Weights of a small masked image model: widths [80, 112, 176, 256].
Rows from block 4 of a small masked image model, named by matrix and row number. Rows with one number belong to one channel. Each number is 500 + 50 x the weight over its row's rms, rounded and kept within 0 to 999. All counts start at 0. Numbers have three digits each.
After each channel's rows are labels from the 100 images, of 14848, where the channel reaches its highest value: "strongest on" is what is common among them. Only what is clearly more common there than usual is listed. The data: made-up ball-and-stick molecule models. In brackets: how many of the 100, against the usual share in percent.
# c3: 3x3 conv, stride 2 (model.blocks.4.c3.weight, 176x112x3x3, each kernel summed), inputs 0-111
# c1: pointwise conv, stride 2 (model.blocks.4.c1.weight, 176x112x1x1), inputs 0-111

c3.38:491635422558417555437451580539513595514589440610480436504522514456523570557558554492492523490518439470478507502418585444474505540467444534481465451445465487525494454495611524533514500555497547401553479500490473489457504409467642492512447599538500431579439498472529503574497480483490480490464417497485494523481441536527473423468434488456
c1.38:564544473554476467540523551435537538483489471669493515451482522496508527498514509537536504443475488486436575511445563465485541588415433480441411459419474442593470452502598518518569488528489554472587603524431543540454533427426605570441518478533501456562449433461566498492570461479474502428484424463518444425535535484485489455457450521480
strongest on: small balls on sticks (79 vs 33.2)

c3.90:550489519503534526426558352504484462406514569553451495482370554589548489538516537499506533598478502550455521456582507552357537546623448502485457476479493568468634460489515518487489495510532494495463486539490496495536655512530546472458426513480476456455498549435485489462482575530464557438492495569507481483444469468529406495492479478486
c1.90:553448516457498538514506347474501414366496542498435481480346513531503508543462495472484521589487467542477473474531486490417510519594477491503507493456480512432603487520500490463482490492477522438422492529554472494458684453498581390481494473468450453458461497476523529505528553547487570482450538515461493482489401485518367461489474512457
strongest on: dark backdrop (100 vs 49.3)

c3.20:515490526437506406509502486434489505518531528525511522542555460588681471426471404520577511419485545501457520516521502522538518417508451533575538497469443457505510568558609496486465502504581549549499523474522417530535421501442433580515491503596450453469371507495594470460590540523530573491471485488470559463529482486531497421552433560482
c1.20:522461443554510407490515522460502466471530524537525487456518512547617472393512463468456433445553488525510480521518552592560526483545475496528409521433442459497493552470577416422430458486440556496484451457531368494549582466389544518437458549553441452492456408398571465465475521522471528510423520591564562496468513518549521527593496527526
strongest on: dark backdrop (100 vs 49.3); space-filling (97 vs 32.8)

c3.86:506522405551442473475473512477476557414459549508491434549503522508592483469457571587492491502474535480503540501558512406519486484530487548538445554480470485475562483457420463564499431524491619452558467493515559530476470530461574558449421524510463476567424518489575500482672594523400447580505489456510616553562533501518451449549529452454
c1.86:508519491455509463500491547499533574457385512441484453461519491478618515432455581515489487447505508493489435494466589404487414469567483510527443563499428484516525443434402459537466458567461519484518380477499524455493571485441573531430438528543489488538483457522563581522570629530424505542573498498546619475591567465529477457525497458471
strongest on: space-filling (100 vs 32.8); dark backdrop (98 vs 49.3); balls: three (35 vs 9.8); balls: four (30 vs 10.2)

c3.34:530478462541495540460473448467573483407508531542533550448536503490524447541462530444436527498536531532483504567473529410528508459457474540477491508526530448500404320471483463494447530445516547442492522414479423474572427625498571482515489428503499531475586523526518480499449628592489468443545519579545588557466412469458441581504500564492
c1.34:514525581497492480426474470447526465483386523571524558411375498481498426494466527398488553416535564548517462547482527539482586457508553527503473511494517493476449466496514425451453544449467518488549578470536468433610439555477513494495462501495432555377528476502528467411472591527533516463604466635529546525520395533502485505520481572486
strongest on: dark backdrop (100 vs 49.3)

c3.4:443486512413436428458488516526506412541544501480481571505498470531524426531434439481517501499533496545550540420461552436487524481555558490419537424487644473614534426379514471482632503495449515540503469465511561511623470502577529432493565596427459561472560551505479547440460421416508514472490528464479482470549517514552472527467508509493
c1.4:521532464416494432440452521522548419498462533420524510398525480559524515480496444482571463503529453557515517463528522438484519506505558444451476438555534453601453415461473513461609499481421392541487383408566558520513497601561557438447542522464436574448553446511542474515492467407515462507547478434433485536495537438521485538512406510572
strongest on: space-filling (79 vs 32.8)

c3.99:484448479475500420459451542455432444390457540530481597563471577571446469533516488473552421502574523522490505517506406510589529403503464517467496445507477504558481460499532498572585469478467516533535525455469509479528437500533455506485548557540451637559563572445574589527528509579527528393441507473422500561620451475504493597508514475513
c1.99:586418566596456404464511562466409459465466557609560415415487540531487428458514468518595439397556563526481472475482510500557520446531462455431434568490499504595464519490489544511554559447514424410497503486519501496445484485428487528496507527499433585488554548495543595556519535519524559435598467465478458518526450531504520534458495576556
strongest on: space-filling (100 vs 32.8)

c3.77:539568494456547510557461540432527481606508524427456495539478421451545462483584518554559466504505513497593439442460427512477459446488417562427585586577530443488516673420472495541531549489550501547467455543449420450487445430464434579575452567515480546503475451531476466496510438456509516512499427552540474492614475473506482547513487539499
c1.77:563498509502461498476444425461446528518549428607448509546509495451525547525533506504543506470543474468511472446463462453513471445507482513465556601499444503511495577365500525532522404544574536555472484448510532486515392496450411458553459568560462477437417536580457505480444427475476484505457446482523478354527499548454528452559598605596
strongest on: dark backdrop (95 vs 49.3)